config = dict(
    model='image captioner',
    translate=0.06,
    vocab_size=28,
    encoder_activation='leaky_relu',
    encoder_depths=[4, 7, 7],
    encoder_widths=[192, 384, 768],
    fusion='cross_attention',
    decoder_parallel_block=False,
    decoder_inner_norm=False,
    decoder_cross_attention_every=1,
    eps=1e-10,
    batch_size=64,
    lr_schedule='step',
)
Rows from block 4 of the text decoder, named by matrix and row number. Rows with one number belong to one attention dimension. Each number is 200 + 20 x the weight over its row's rms, rounded and kept within 0 to 999. All counts start at 0. After the name is the row's rms in percent of the matrix's.
# v: cross-attention value (decoder.blocks.4.cross_attn.v.weight, 256x768), inputs 128-255
# proj: cross-attention output (decoder.blocks.4.cross_attn.proj.weight, 256x256, transposed), outputs 128-255
v.188,068,197,220,198,200,203,199,200,197,200,190,199,111,253,198,200,201,220,155,183,200,200,199,200,199,200,200,178,200,206,232,194,200,195,207,198,200,213,202,200,187,200,200,100,200,190,200,200,192,194,206,240,198,258,259,196,209,206,213,197,230,161,248,265,198,145,246,175,170,220,200,197,190,200,246,200,200,200,200,196,167,200,212,190,131,191,185,200,168,232,251,205,200,214,200,207,195,163,209,200,195,206,224,201,185,199,200,207,201,265,200,202,184,200,200,199,200,226,198,201,196,153,199,198,202,200,198,150,224
proj.188,085,200,133,113,208,179,200,200,200,145,200,183,202,167,200,200,196,200,200,200,200,255,199,200,199,203,200,200,200,253,149,200,200,201,201,200,167,199,200,246,182,200,200,200,200,199,209,200,200,200,200,200,200,224,200,200,200,200,213,202,200,195,191,200,200,173,213,271,200,200,200,200,201,203,200,202,195,198,200,198,200,200,200,204,200,190,200,200,283,214,200,209,200,200,194,200,200,200,200,200,200,200,200,186,203,188,205,201,216,200,198,204,200,200,200,200,196,200,200,200,201,247,201,200,154,222,188,201,223
v.189,077,198,226,198,201,202,199,200,200,213,178,200,114,241,198,200,201,216,160,184,200,200,200,200,199,200,200,181,200,210,243,195,200,182,205,198,202,215,201,200,176,200,200,106,200,191,199,200,193,199,203,220,199,256,240,178,207,200,218,198,216,168,246,247,198,153,248,177,159,213,198,198,190,200,245,200,200,200,195,199,151,193,213,193,138,192,195,200,174,222,237,221,189,215,202,203,182,159,207,200,179,202,234,201,184,199,200,205,201,266,200,202,180,200,214,199,200,232,199,201,194,153,199,198,203,200,199,142,216
proj.189,109,200,116,132,204,191,200,200,200,149,200,180,200,175,200,200,199,200,200,200,200,257,200,198,200,203,200,200,200,259,155,200,200,201,202,200,152,199,200,240,174,200,200,200,200,200,207,200,200,200,200,200,200,220,200,200,200,200,219,202,200,197,193,200,200,179,207,287,200,200,200,200,201,202,200,201,194,198,200,199,200,200,200,202,199,200,200,200,285,221,204,209,200,200,196,200,200,200,200,200,200,200,200,189,202,192,204,218,211,200,197,205,200,200,200,200,195,200,200,198,200,236,201,200,151,243,194,200,224
v.190,079,198,236,198,201,202,199,200,199,214,186,199,120,244,198,200,201,226,160,178,200,200,200,200,199,200,200,178,200,207,245,195,200,186,205,198,200,220,201,200,169,200,200,111,200,192,200,200,193,197,204,226,198,264,244,181,207,201,222,198,220,168,245,249,198,154,250,178,166,222,200,197,191,200,248,200,200,200,198,198,152,193,212,192,143,192,196,200,174,227,242,221,195,223,207,204,184,165,208,200,186,204,238,201,185,199,200,205,201,270,200,202,180,200,222,199,200,229,198,201,194,158,200,198,202,200,198,149,219
proj.190,105,200,121,132,206,187,200,200,200,150,200,180,202,175,200,200,199,200,200,200,200,252,200,200,200,202,200,200,200,253,146,200,200,200,201,200,146,199,200,245,162,200,200,200,200,200,207,200,200,200,200,200,200,221,200,200,200,200,224,205,200,196,195,200,200,177,210,280,200,200,200,200,200,202,200,201,196,199,200,199,200,200,201,202,200,200,200,200,283,224,200,209,200,200,195,200,200,200,200,200,200,200,200,190,202,192,204,213,211,200,198,204,200,200,200,200,191,200,200,199,200,236,201,200,156,240,193,200,225
v.191,119,204,200,215,212,196,207,205,200,213,200,208,217,200,201,200,204,159,225,200,201,200,238,200,194,200,211,200,200,226,209,200,200,200,114,200,225,192,198,200,200,200,200,204,199,200,200,207,208,214,200,200,202,191,200,200,194,199,200,254,189,201,200,181,201,217,189,216,201,200,200,201,206,200,194,167,211,200,200,200,200,200,199,236,200,200,200,203,237,200,197,201,200,182,192,135,200,198,194,200,200,199,200,204,236,198,200,183,106,195,183,200,200,200,200,200,200,200,204,201,200,200,203,201,200,200,205,200,200
proj.191,139,200,200,209,200,223,200,308,199,210,190,213,200,212,199,187,218,205,194,317,243,199,209,200,201,198,200,199,200,200,256,185,200,236,198,200,201,203,185,200,203,140,200,194,189,200,192,194,200,201,196,200,204,197,200,200,200,193,200,193,200,212,203,200,201,212,163,200,200,168,193,196,193,200,200,204,200,202,196,200,200,203,178,196,200,220,200,200,193,200,200,200,199,200,205,200,207,201,200,200,200,203,248,204,198,248,198,198,155,162,190,201,200,205,202,201,201,223,206,200,198,199,200,184,201,219,200,194,163
v.192,123,113,197,188,202,201,102,200,201,199,200,187,220,203,100,200,202,197,199,194,203,199,202,197,209,233,206,206,205,202,214,178,257,200,200,129,180,200,200,206,196,203,199,218,199,197,197,274,201,206,202,202,263,198,199,197,198,204,196,200,205,205,200,200,216,199,196,200,202,204,200,224,200,195,199,200,258,195,200,199,192,202,220,200,201,203,195,185,204,197,187,200,198,198,197,200,200,200,201,200,202,198,200,200,204,198,111,199,200,199,200,203,207,200,198,207,198,211,98,200,198,200,199,229,200,204,129,186,199
proj.192,107,208,239,197,216,200,195,199,218,194,216,223,202,224,204,191,226,210,189,202,200,147,236,200,182,156,188,210,200,195,203,200,183,257,200,235,239,211,198,186,229,208,200,142,164,198,216,269,211,201,176,202,198,196,198,213,185,216,221,202,202,197,200,201,189,200,175,200,194,197,243,195,199,213,195,202,202,201,215,189,200,212,200,201,200,207,198,201,199,206,211,192,189,210,201,199,188,219,189,200,178,205,199,205,201,200,228,200,207,212,183,184,198,209,155,190,200,200,226,188,193,202,200,200,200,200,222,175,203
v.193,076,206,199,198,196,174,187,139,201,200,196,241,206,199,178,200,200,200,201,173,202,191,222,196,198,205,209,200,135,226,215,197,186,201,200,209,198,200,185,200,205,109,200,200,198,198,199,246,211,201,195,199,281,200,181,197,145,201,198,202,198,204,200,199,219,197,200,222,164,197,200,221,161,143,199,197,206,200,198,200,200,194,200,203,200,196,192,182,200,167,195,200,198,193,190,201,198,189,200,160,193,195,204,200,200,198,179,198,217,200,199,232,188,176,205,204,196,203,142,210,194,202,204,272,201,132,182,204,195
proj.193,052,191,201,210,186,213,212,199,200,190,204,201,198,199,203,196,243,210,204,207,212,203,230,168,202,243,182,158,189,194,211,200,169,207,198,200,193,200,195,207,202,167,188,201,199,200,200,200,207,234,191,198,237,228,173,200,199,204,210,193,188,196,214,210,199,197,187,200,175,203,252,193,202,205,196,208,201,214,202,190,169,197,196,209,199,229,204,200,190,211,206,199,163,198,246,194,189,197,204,187,192,198,218,202,199,200,197,198,210,200,204,223,197,223,200,204,297,217,197,202,213,186,219,199,198,204,237,194,196
v.194,096,182,199,200,194,200,201,112,199,200,199,204,209,196,213,200,201,200,202,198,200,199,201,205,200,308,201,200,88,213,204,199,210,187,200,200,196,200,190,212,200,64,200,209,200,171,210,351,200,200,202,203,219,226,201,199,190,198,199,200,200,201,213,199,202,200,204,199,196,239,214,200,168,143,222,198,320,200,186,200,193,189,203,209,198,198,185,200,200,201,200,200,200,209,199,221,195,200,200,161,180,200,229,200,199,199,201,200,197,212,200,213,190,197,200,200,200,197,201,202,200,214,204,209,216,118,201,194,186
proj.194,075,162,199,200,228,182,204,191,198,186,202,199,193,200,195,214,190,201,205,191,168,205,200,200,199,230,221,196,191,217,221,225,175,212,216,201,186,179,200,200,139,156,206,201,143,187,200,197,196,201,198,226,253,207,201,204,199,201,209,199,199,201,198,201,193,174,200,203,200,205,200,170,209,202,190,197,200,185,228,199,200,204,195,209,182,199,205,201,200,200,188,197,203,205,190,199,177,200,201,196,202,200,200,202,200,187,204,200,212,198,183,197,197,188,197,200,259,200,200,199,200,230,201,200,207,208,202,188,250
v.195,108,211,202,194,195,175,201,198,200,202,194,235,180,200,188,199,199,200,201,183,200,198,203,193,200,104,200,195,198,199,212,196,108,200,200,208,197,204,199,196,196,196,200,197,180,199,200,128,203,206,201,216,293,200,201,191,200,200,200,200,186,200,200,217,198,194,201,202,192,188,198,268,191,188,200,200,73,199,195,190,193,191,202,192,196,200,197,197,201,201,205,200,194,168,199,203,194,173,197,197,190,190,187,200,175,193,195,209,200,200,194,200,186,191,200,227,200,200,176,200,197,195,209,252,199,182,199,207,197
proj.195,077,243,165,192,209,199,233,200,160,172,200,164,149,201,179,201,202,207,194,203,210,201,227,200,228,184,200,203,216,198,149,165,196,202,197,192,200,203,198,227,198,189,210,220,235,205,199,199,200,219,192,200,204,250,200,198,206,230,200,183,199,200,185,201,203,199,176,200,201,199,202,219,206,200,199,206,199,198,193,197,208,200,213,206,202,194,203,195,243,210,199,190,204,200,193,199,217,197,198,201,165,204,204,194,207,191,153,197,206,199,200,199,200,241,215,167,194,202,197,211,205,204,223,201,140,267,279,200,200
v.196,126,199,201,197,201,184,161,201,201,203,201,200,200,201,125,198,195,173,200,196,200,200,204,199,203,126,200,201,200,201,230,195,179,200,200,199,206,201,200,201,198,207,201,200,200,205,198,186,200,208,199,201,296,189,195,199,198,200,190,200,199,204,200,203,227,193,198,218,200,199,192,262,202,190,194,200,119,198,200,200,199,202,198,201,201,200,200,198,200,196,189,200,199,171,200,200,200,198,200,200,201,200,200,199,201,201,140,198,212,169,202,201,200,201,200,239,197,200,112,200,199,198,206,274,209,197,190,209,198
proj.196,105,233,201,200,239,207,201,200,196,196,201,200,167,232,203,198,208,200,199,211,234,194,274,215,201,149,193,231,231,199,203,200,194,216,184,201,227,210,177,199,205,215,202,200,220,200,200,229,204,216,191,209,187,216,205,200,200,243,210,197,200,200,201,201,182,214,170,199,181,203,227,199,200,223,189,200,201,201,184,185,212,200,200,182,237,220,209,198,200,209,201,186,194,201,200,199,201,198,179,197,177,220,204,201,201,209,185,202,205,250,201,188,200,244,201,192,200,197,206,201,200,199,200,188,164,224,225,199,200
v.197,097,313,200,207,201,182,197,201,200,194,206,194,170,187,180,200,196,208,200,219,178,200,201,201,196,118,211,201,196,203,198,210,138,206,190,329,204,200,199,196,202,199,200,182,202,201,196,68,202,168,199,190,193,200,187,203,197,201,201,200,200,201,189,175,201,193,200,218,197,190,195,186,202,194,200,198,82,196,210,205,203,204,185,213,205,200,203,209,193,196,199,196,200,200,203,192,204,203,189,198,203,201,182,200,200,208,198,200,199,198,201,200,202,200,200,200,199,196,197,201,201,200,200,201,200,197,196,226,200
proj.197,079,182,201,201,176,203,200,207,200,231,198,201,199,206,203,183,199,200,228,284,201,199,159,187,202,224,192,196,200,188,202,200,204,198,181,199,174,200,220,202,200,200,190,206,200,209,172,178,201,207,206,200,194,200,200,176,201,200,186,200,172,201,202,201,212,204,200,178,201,201,193,208,199,211,208,199,202,207,201,195,180,200,192,179,191,215,194,182,163,150,234,201,200,200,232,200,185,200,201,190,250,202,200,226,200,203,198,124,182,241,225,211,200,200,171,235,230,203,186,218,213,174,200,200,194,196,281,211,125
v.198,126,158,219,184,194,197,124,147,200,200,198,201,215,200,132,195,201,200,205,187,201,191,204,200,200,261,206,200,146,218,205,190,210,187,200,194,199,200,200,205,202,134,199,230,192,178,202,310,201,205,209,202,279,216,201,199,170,200,200,201,200,210,214,200,206,204,201,200,198,241,200,237,171,166,208,193,268,202,185,200,187,190,215,212,200,199,188,200,205,201,200,212,198,201,205,209,198,199,200,175,186,200,207,200,199,193,114,200,202,212,198,226,182,192,200,200,200,200,90,200,200,207,200,257,220,162,120,196,199
proj.198,136,200,200,200,209,198,197,200,200,173,230,199,196,200,195,204,200,201,198,198,200,193,214,200,203,199,201,206,200,200,224,207,150,278,199,203,208,158,195,193,200,174,200,191,134,200,182,200,221,202,196,199,219,205,201,200,200,204,215,201,199,200,198,200,199,189,184,203,175,200,230,183,203,219,190,198,200,198,222,200,200,200,196,234,194,208,203,198,200,208,203,199,200,201,193,200,191,200,200,200,198,200,193,199,204,169,216,200,216,253,200,189,231,215,199,191,256,200,200,179,200,204,205,201,199,238,216,185,267
v.199,057,191,200,201,195,201,286,193,200,202,199,234,162,195,258,212,209,200,200,197,200,198,189,198,201,189,124,199,200,124,201,201,197,197,192,139,202,200,200,172,180,200,200,177,197,210,206,186,179,199,159,200,198,202,221,196,209,197,215,200,200,199,208,199,199,197,201,160,199,208,195,199,200,198,200,198,181,200,190,200,200,198,191,172,193,202,208,198,199,202,200,206,186,205,208,200,196,183,199,195,205,197,216,200,176,195,242,202,202,201,214,185,194,187,199,200,217,184,256,199,205,199,209,200,200,187,316,219,196
proj.199,054,204,192,198,221,200,220,200,183,200,164,129,201,197,193,200,185,200,200,200,199,210,237,274,200,115,224,188,205,209,172,199,199,192,199,201,200,178,186,227,194,207,256,221,208,202,200,200,194,194,194,196,217,200,212,200,200,197,184,172,200,206,199,198,126,197,200,202,204,240,204,176,202,199,190,200,196,201,168,202,255,215,200,199,200,196,203,200,203,200,174,219,196,200,174,196,213,207,200,204,202,200,200,154,162,196,181,203,201,188,198,204,202,200,215,183,196,201,199,200,191,256,206,186,213,200,186,202,202
v.200,062,176,204,193,202,199,233,198,200,204,190,235,180,191,224,210,203,204,200,178,201,197,193,198,209,197,200,187,197,135,205,199,200,194,196,112,200,198,200,193,198,195,200,193,183,207,202,199,207,204,152,201,227,201,216,189,202,198,222,206,200,199,203,197,199,197,223,137,218,221,197,210,190,200,200,196,198,182,188,193,197,198,209,165,175,199,199,172,200,206,200,203,185,216,200,201,193,152,195,187,195,196,222,201,185,193,204,200,199,213,199,200,197,171,199,208,219,196,203,198,199,199,221,201,191,184,227,198,193
proj.200,064,200,188,199,213,200,221,206,195,191,175,149,200,200,192,202,200,202,200,200,203,204,275,305,190,134,223,190,249,203,161,185,195,202,200,200,217,202,192,231,200,209,254,205,201,200,200,199,196,198,193,200,204,204,202,200,200,200,182,169,203,204,199,200,166,191,197,200,201,214,227,188,201,200,187,200,184,195,197,200,225,200,200,197,198,177,208,200,235,200,197,201,200,200,170,198,200,239,200,200,200,194,201,135,187,199,193,200,230,186,186,200,178,203,200,166,195,202,198,197,191,257,220,155,200,209,185,201,201
v.201,096,142,199,201,199,227,250,206,200,201,198,208,199,200,286,200,205,200,198,194,211,200,196,200,202,278,183,199,203,198,198,200,265,190,200,123,199,200,200,196,200,205,200,200,200,180,204,241,181,208,201,199,147,203,213,200,200,198,201,199,200,200,201,199,193,204,201,178,200,225,212,165,199,218,204,211,314,206,194,200,200,199,205,199,198,199,199,200,200,205,203,200,204,220,207,200,196,216,200,200,200,218,218,200,200,198,278,202,201,208,200,200,213,199,199,199,205,200,295,200,204,200,200,172,203,207,243,175,201
proj.201,080,199,199,200,208,192,200,196,200,202,200,184,203,199,197,203,195,198,201,181,196,205,204,264,146,165,231,199,200,213,194,188,188,198,205,205,205,199,202,202,188,211,223,201,202,200,201,201,193,189,198,200,210,195,200,208,198,195,200,199,226,204,200,196,180,194,205,201,210,200,200,185,201,199,203,200,194,198,199,238,227,218,208,200,207,171,201,207,215,200,160,201,201,185,158,201,198,201,195,207,196,189,199,167,172,199,200,222,203,167,183,185,200,177,200,187,170,178,200,200,185,251,200,200,222,200,82,202,201
v.202,091,249,200,205,200,186,293,200,202,200,204,269,175,199,286,200,194,200,200,211,200,200,199,202,189,130,197,199,200,201,200,220,88,202,200,224,266,200,200,202,202,200,200,185,200,200,200,121,199,195,207,199,190,198,186,200,199,200,202,200,187,201,198,190,201,200,198,226,178,190,200,193,205,200,198,195,116,202,208,218,201,200,179,200,204,199,202,216,200,193,196,199,204,199,187,199,202,200,191,202,202,203,200,198,200,208,267,200,200,199,200,201,194,200,202,200,197,202,270,204,203,199,200,190,205,200,273,222,199
proj.202,070,196,202,210,199,205,205,220,198,217,181,185,187,200,202,200,198,200,224,210,200,228,159,174,231,200,200,201,182,220,201,199,250,176,195,154,168,202,205,227,196,200,199,252,242,200,194,181,190,199,222,198,224,209,201,185,201,173,200,200,196,205,201,203,220,204,201,202,200,200,191,213,202,176,205,196,199,220,175,215,200,207,212,197,201,198,201,200,199,198,184,202,194,197,207,199,194,177,240,203,221,203,201,250,205,200,139,200,176,195,227,263,203,187,218,201,204,189,199,247,214,191,201,197,202,200,200,242,199
v.203,107,200,202,199,217,202,81,252,197,191,189,137,199,202,73,197,201,205,202,182,200,200,190,206,209,200,200,199,282,180,200,187,228,199,204,200,200,200,202,193,200,287,200,201,199,200,196,195,201,200,209,193,203,203,209,201,204,200,201,200,208,195,201,201,199,200,206,190,228,215,199,204,199,237,202,199,200,192,198,182,198,207,228,193,197,205,199,200,199,207,202,200,194,208,202,203,199,218,200,215,213,200,201,201,200,198,124,200,200,205,200,198,220,200,200,200,203,204,113,193,199,196,198,197,179,251,134,196,200
proj.203,086,212,199,179,200,192,185,204,198,191,201,216,214,201,195,199,200,200,192,168,231,175,214,203,183,199,200,238,240,195,197,186,201,212,167,206,284,199,199,174,211,236,186,164,190,200,207,200,236,191,200,200,172,194,212,215,202,218,200,212,203,193,196,199,206,203,199,197,202,181,200,204,187,208,203,189,191,193,206,196,199,197,190,198,197,198,206,199,200,199,228,201,203,202,188,201,212,209,186,199,198,200,200,189,215,188,255,198,208,246,192,175,197,233,177,195,179,230,200,163,204,204,195,201,179,200,205,200,200
v.204,083,202,184,200,226,234,142,200,196,200,200,65,208,203,148,200,201,210,213,201,196,201,190,199,214,203,200,200,214,167,200,201,254,200,201,220,147,201,208,183,200,221,201,210,201,209,200,195,199,200,193,175,194,207,203,211,221,208,201,192,216,196,168,201,159,197,208,172,233,214,198,201,202,203,204,201,200,183,200,182,200,236,231,194,197,216,201,199,195,212,204,174,196,213,219,201,201,223,203,200,214,209,200,211,200,203,170,202,200,206,201,174,242,203,198,200,205,199,192,192,200,188,195,192,162,203,145,191,208
proj.204,067,204,199,183,199,195,195,197,202,193,199,214,207,202,200,197,202,209,196,202,200,166,218,229,185,199,196,197,203,195,198,181,191,200,210,209,215,199,196,194,196,201,201,199,184,201,196,200,203,202,189,204,168,190,203,200,200,203,195,196,202,192,199,200,189,217,202,196,226,204,195,204,197,223,200,201,205,192,203,193,197,199,192,193,199,204,197,198,200,200,201,189,204,203,193,200,204,219,190,200,191,200,200,191,209,225,222,197,198,210,192,142,200,199,162,200,195,228,201,198,200,200,190,204,198,199,194,206,200
v.205,134,112,200,200,201,210,288,203,200,201,199,204,206,204,307,202,204,197,192,199,212,202,199,200,196,271,167,198,200,200,200,198,226,188,205,95,195,200,200,208,199,202,200,198,200,181,202,275,169,207,200,202,195,200,201,197,201,200,200,200,199,200,200,204,199,204,200,199,200,200,211,195,199,220,201,210,292,203,200,200,200,201,198,195,199,190,200,200,200,201,200,200,212,200,198,201,199,200,202,206,200,207,214,199,200,199,285,201,199,200,200,204,200,201,196,199,201,200,303,200,200,201,200,194,203,205,278,180,198
proj.205,123,201,207,203,210,202,200,192,202,202,200,193,190,198,200,208,202,196,200,170,197,203,212,258,178,192,207,203,196,215,200,201,205,200,228,201,209,204,211,199,199,212,200,200,203,188,217,209,169,192,199,205,219,198,199,215,200,183,201,200,208,204,203,200,191,201,211,217,202,199,202,198,191,195,191,202,195,200,181,210,222,207,206,209,211,202,201,214,203,236,173,199,200,191,174,198,233,200,200,200,163,197,192,189,183,209,196,264,201,181,203,196,200,144,207,193,178,154,212,206,189,226,201,196,206,202,67,200,231
v.206,105,200,203,200,186,172,300,200,203,199,207,308,187,197,293,200,197,195,191,205,200,204,205,201,186,188,200,201,194,222,200,208,122,200,199,199,265,200,199,209,200,195,200,184,200,201,200,201,200,200,204,219,196,193,195,199,192,198,200,206,185,196,225,199,221,192,194,222,172,183,201,196,200,198,196,203,185,221,203,223,201,184,169,204,209,192,200,202,201,193,197,208,211,192,185,198,200,189,199,200,194,201,200,185,201,201,276,198,200,194,200,205,174,200,201,200,196,195,254,204,202,205,201,196,225,197,287,207,195
proj.206,077,198,202,212,201,203,208,202,199,212,196,188,187,200,201,201,198,198,208,199,199,242,170,173,221,206,201,197,187,210,202,222,238,179,192,188,172,202,205,210,202,200,200,213,217,201,200,200,196,196,228,199,230,200,200,200,200,194,200,204,195,209,200,201,212,192,200,203,197,200,200,198,202,180,198,196,197,209,186,212,201,201,216,202,201,198,200,201,200,199,152,205,196,197,205,200,193,175,225,201,208,201,199,226,212,200,171,202,200,184,210,250,201,196,250,200,206,168,199,208,203,197,207,198,207,200,199,199,201
v.207,070,233,183,203,206,215,144,200,196,194,203,107,207,211,189,198,198,200,217,227,200,203,198,201,201,198,200,248,195,201,163,205,210,211,200,276,202,200,234,200,196,175,200,202,217,199,192,194,194,200,191,190,188,200,200,226,201,207,201,174,233,204,143,182,185,202,201,201,221,202,200,190,213,183,204,199,197,181,207,201,204,207,206,220,203,228,208,201,200,202,203,197,200,204,223,176,213,232,202,192,209,202,200,223,213,213,189,192,197,200,215,193,217,232,197,204,200,195,201,200,201,201,193,206,187,199,144,200,253
proj.207,062,197,196,200,154,198,194,197,239,208,204,242,235,212,205,172,199,193,206,215,196,192,198,200,200,220,181,182,200,173,205,195,197,198,197,206,200,195,200,194,225,204,201,201,195,207,195,202,207,203,202,209,146,180,199,201,200,213,199,201,201,184,188,199,199,216,201,181,201,206,204,196,200,259,200,194,222,202,204,197,186,176,195,198,162,202,170,197,195,185,232,202,202,200,217,202,176,204,202,200,240,192,193,207,204,208,214,192,192,212,200,179,200,198,160,216,220,207,198,204,199,164,199,255,200,187,197,202,200
v.208,125,127,198,200,201,221,250,209,200,200,200,200,204,206,285,203,205,200,197,199,208,202,197,200,200,280,173,200,209,199,198,200,254,185,201,116,197,199,200,199,200,205,200,198,202,176,202,262,167,200,203,202,153,200,204,201,200,199,200,199,201,201,200,200,198,201,200,197,203,205,212,165,204,227,206,207,309,202,195,200,203,204,200,200,200,199,200,200,199,204,205,200,214,208,202,196,200,214,200,203,200,210,212,198,200,200,270,199,195,204,200,200,202,203,194,200,203,200,289,198,201,202,190,164,204,217,242,180,204
proj.208,108,196,227,200,200,200,185,203,209,221,203,198,213,197,200,199,200,192,202,191,186,200,199,260,143,187,201,198,196,207,199,204,203,198,216,218,216,197,225,195,198,219,197,200,202,181,211,211,191,183,202,201,219,183,199,208,200,190,201,200,206,203,205,198,182,199,226,202,202,200,201,198,199,200,201,200,172,200,200,226,217,215,200,197,214,185,198,208,201,203,174,201,203,199,183,201,197,220,200,206,193,191,189,169,176,217,201,235,199,184,203,201,200,118,202,205,197,166,202,203,187,224,200,199,215,192,65,200,202
v.209,083,169,200,195,205,201,197,215,202,196,211,232,202,198,197,202,200,171,189,204,201,205,210,203,190,215,200,203,200,229,206,197,200,202,200,119,199,200,200,224,211,200,201,204,202,170,194,226,200,201,194,194,291,196,179,200,182,201,199,201,197,204,196,200,218,207,192,224,203,192,203,225,205,202,194,205,219,203,207,210,203,204,171,209,216,193,202,202,200,161,146,195,208,192,187,198,204,200,201,203,207,215,200,187,202,205,192,195,204,190,203,220,204,204,200,227,189,198,197,204,203,212,199,278,244,200,224,213,175
proj.209,061,237,217,214,226,224,198,202,201,219,202,201,169,206,207,199,212,200,200,204,208,199,219,191,200,187,196,200,192,198,244,201,199,202,198,203,204,211,191,196,203,200,182,199,197,175,216,228,208,200,204,200,208,193,186,202,200,195,227,229,198,206,205,201,200,217,191,179,198,200,272,199,184,202,179,237,200,201,201,200,217,200,200,176,208,223,198,201,199,200,201,195,195,200,213,199,200,200,206,197,199,216,200,206,194,209,195,200,203,220,215,198,199,204,200,205,206,172,201,203,198,196,199,199,200,200,202,193,200
v.210,122,202,198,203,198,215,206,198,200,199,200,200,219,200,243,203,208,230,200,201,200,200,194,200,200,301,201,200,190,200,183,202,247,200,198,200,200,198,200,199,203,153,200,200,200,189,202,275,200,189,202,200,116,212,207,203,202,200,201,200,209,199,201,192,189,205,202,183,201,231,219,133,200,203,219,195,316,201,198,201,202,199,203,200,195,200,198,201,200,204,203,201,201,256,201,200,201,205,202,200,201,200,219,201,214,200,211,203,196,238,204,200,201,200,198,153,206,200,240,199,202,203,194,138,200,194,201,190,203
proj.210,097,162,199,200,198,167,193,200,208,206,198,207,220,196,198,203,191,200,201,195,168,204,173,217,184,248,220,179,177,201,208,216,200,200,220,199,189,193,220,193,168,199,196,194,163,195,199,183,198,188,200,194,246,183,200,199,200,180,200,204,201,197,200,199,198,180,224,200,200,200,195,190,198,192,210,194,199,195,214,200,185,200,194,212,150,196,199,203,200,194,200,218,206,201,196,201,197,205,210,200,218,200,200,197,198,192,230,200,201,176,166,206,200,142,193,205,212,201,197,177,200,205,200,201,266,176,158,203,200
v.211,119,200,203,198,196,173,201,117,200,205,199,252,200,200,201,196,200,201,201,198,200,190,203,200,199,212,200,200,116,216,214,199,195,196,199,200,201,200,193,196,210,94,199,206,197,178,206,257,200,201,209,215,284,218,200,198,160,200,200,200,198,200,219,198,222,202,209,201,185,239,198,235,154,135,206,190,213,200,190,200,198,175,204,201,197,199,193,199,204,195,200,211,196,204,200,205,198,175,200,140,190,200,201,201,203,197,188,200,218,200,199,224,178,196,201,200,200,200,163,202,199,209,208,290,244,120,177,204,199
proj.211,117,199,197,199,212,199,201,164,199,170,208,177,187,200,196,206,200,202,203,198,185,203,214,200,204,209,202,201,193,200,200,206,158,229,199,200,196,157,197,209,184,153,205,205,187,200,165,199,202,259,194,212,230,224,197,200,200,202,200,199,198,200,195,200,198,190,183,202,175,207,209,198,216,204,189,202,200,200,200,200,200,200,200,212,200,197,203,199,201,204,191,199,199,201,200,200,189,197,200,196,195,200,201,199,201,157,200,198,215,226,199,199,214,212,199,186,274,201,199,200,200,203,204,202,201,236,212,190,250
v.212,075,200,200,203,225,242,210,235,196,200,201,159,192,201,231,200,200,201,197,216,198,203,179,218,202,242,179,211,224,170,194,204,262,200,200,182,204,200,205,183,197,238,202,200,206,199,202,188,187,198,203,191,106,200,210,204,233,199,202,196,205,192,200,200,191,208,200,153,227,217,203,165,229,257,203,205,277,199,202,200,200,228,200,198,200,206,207,201,194,214,204,200,201,228,211,199,202,227,201,209,210,216,198,208,206,208,214,202,200,201,203,187,237,209,195,200,204,199,243,189,202,199,194,157,199,246,205,189,207
proj.212,048,200,196,196,200,189,200,199,201,208,196,199,215,199,194,192,180,189,199,188,174,200,191,257,155,157,258,197,196,207,193,200,207,196,207,196,205,174,205,198,193,220,235,200,199,200,201,200,191,166,200,207,202,171,228,200,203,195,170,207,215,197,201,185,197,203,225,200,230,199,178,205,195,197,205,194,200,181,197,203,228,205,203,192,206,183,195,201,208,200,192,209,228,206,162,206,200,205,190,217,210,200,189,174,198,197,209,201,186,192,188,179,205,184,201,199,125,197,205,200,178,220,177,201,209,197,144,205,205
v.213,069,157,205,190,198,201,267,252,201,202,200,207,177,245,234,199,200,202,194,172,203,200,198,174,206,195,122,197,253,155,209,200,200,194,201,79,197,200,200,190,175,273,200,169,184,187,206,198,153,200,183,219,196,204,234,173,200,196,200,203,200,197,212,211,198,196,203,172,201,202,200,196,201,240,196,206,195,200,194,198,201,196,207,164,195,200,208,199,200,209,206,205,199,203,208,201,200,184,197,226,199,196,200,200,187,195,241,212,187,202,197,199,201,188,198,200,224,200,250,183,200,200,200,198,205,220,324,194,200
proj.213,066,254,198,141,229,199,200,200,200,192,189,171,203,178,198,200,198,201,196,198,200,203,238,203,199,167,207,200,232,203,138,190,200,200,203,200,244,183,199,206,199,230,227,208,200,200,201,200,196,195,192,197,200,201,200,200,200,199,200,173,216,200,198,200,164,200,200,201,201,198,225,199,202,200,193,200,183,200,150,200,244,202,218,201,205,177,200,201,216,200,178,214,198,200,145,201,230,237,200,208,147,191,198,90,178,198,198,209,222,194,188,171,185,200,225,148,139,200,199,199,195,214,200,186,201,202,140,201,201
v.214,089,202,200,196,199,176,248,195,197,202,197,329,164,200,201,200,198,200,199,178,200,197,200,189,202,130,200,182,193,198,221,197,90,200,200,200,213,200,198,199,195,193,200,195,196,200,201,160,204,201,202,213,292,200,200,185,200,200,199,200,180,201,212,204,199,192,200,205,164,181,199,268,196,196,192,206,91,198,198,197,194,192,201,183,191,200,198,197,200,200,200,200,198,176,189,201,191,171,197,194,193,192,200,196,167,194,207,212,200,200,198,207,191,189,199,211,200,204,200,197,198,195,205,236,200,174,231,201,195
proj.214,076,224,186,198,224,202,244,200,137,189,184,137,150,203,186,201,215,206,193,197,213,205,218,202,212,177,204,200,199,199,144,162,199,200,195,196,199,206,198,229,200,184,210,224,248,201,198,200,196,214,194,203,206,250,200,200,211,200,201,181,197,203,192,214,199,201,186,203,199,199,204,239,208,199,188,219,199,200,190,200,200,200,232,210,238,198,206,198,234,229,168,197,199,199,202,200,224,196,200,200,169,212,203,209,200,198,135,202,202,189,213,212,201,208,264,163,191,203,217,241,208,201,223,174,184,234,207,200,200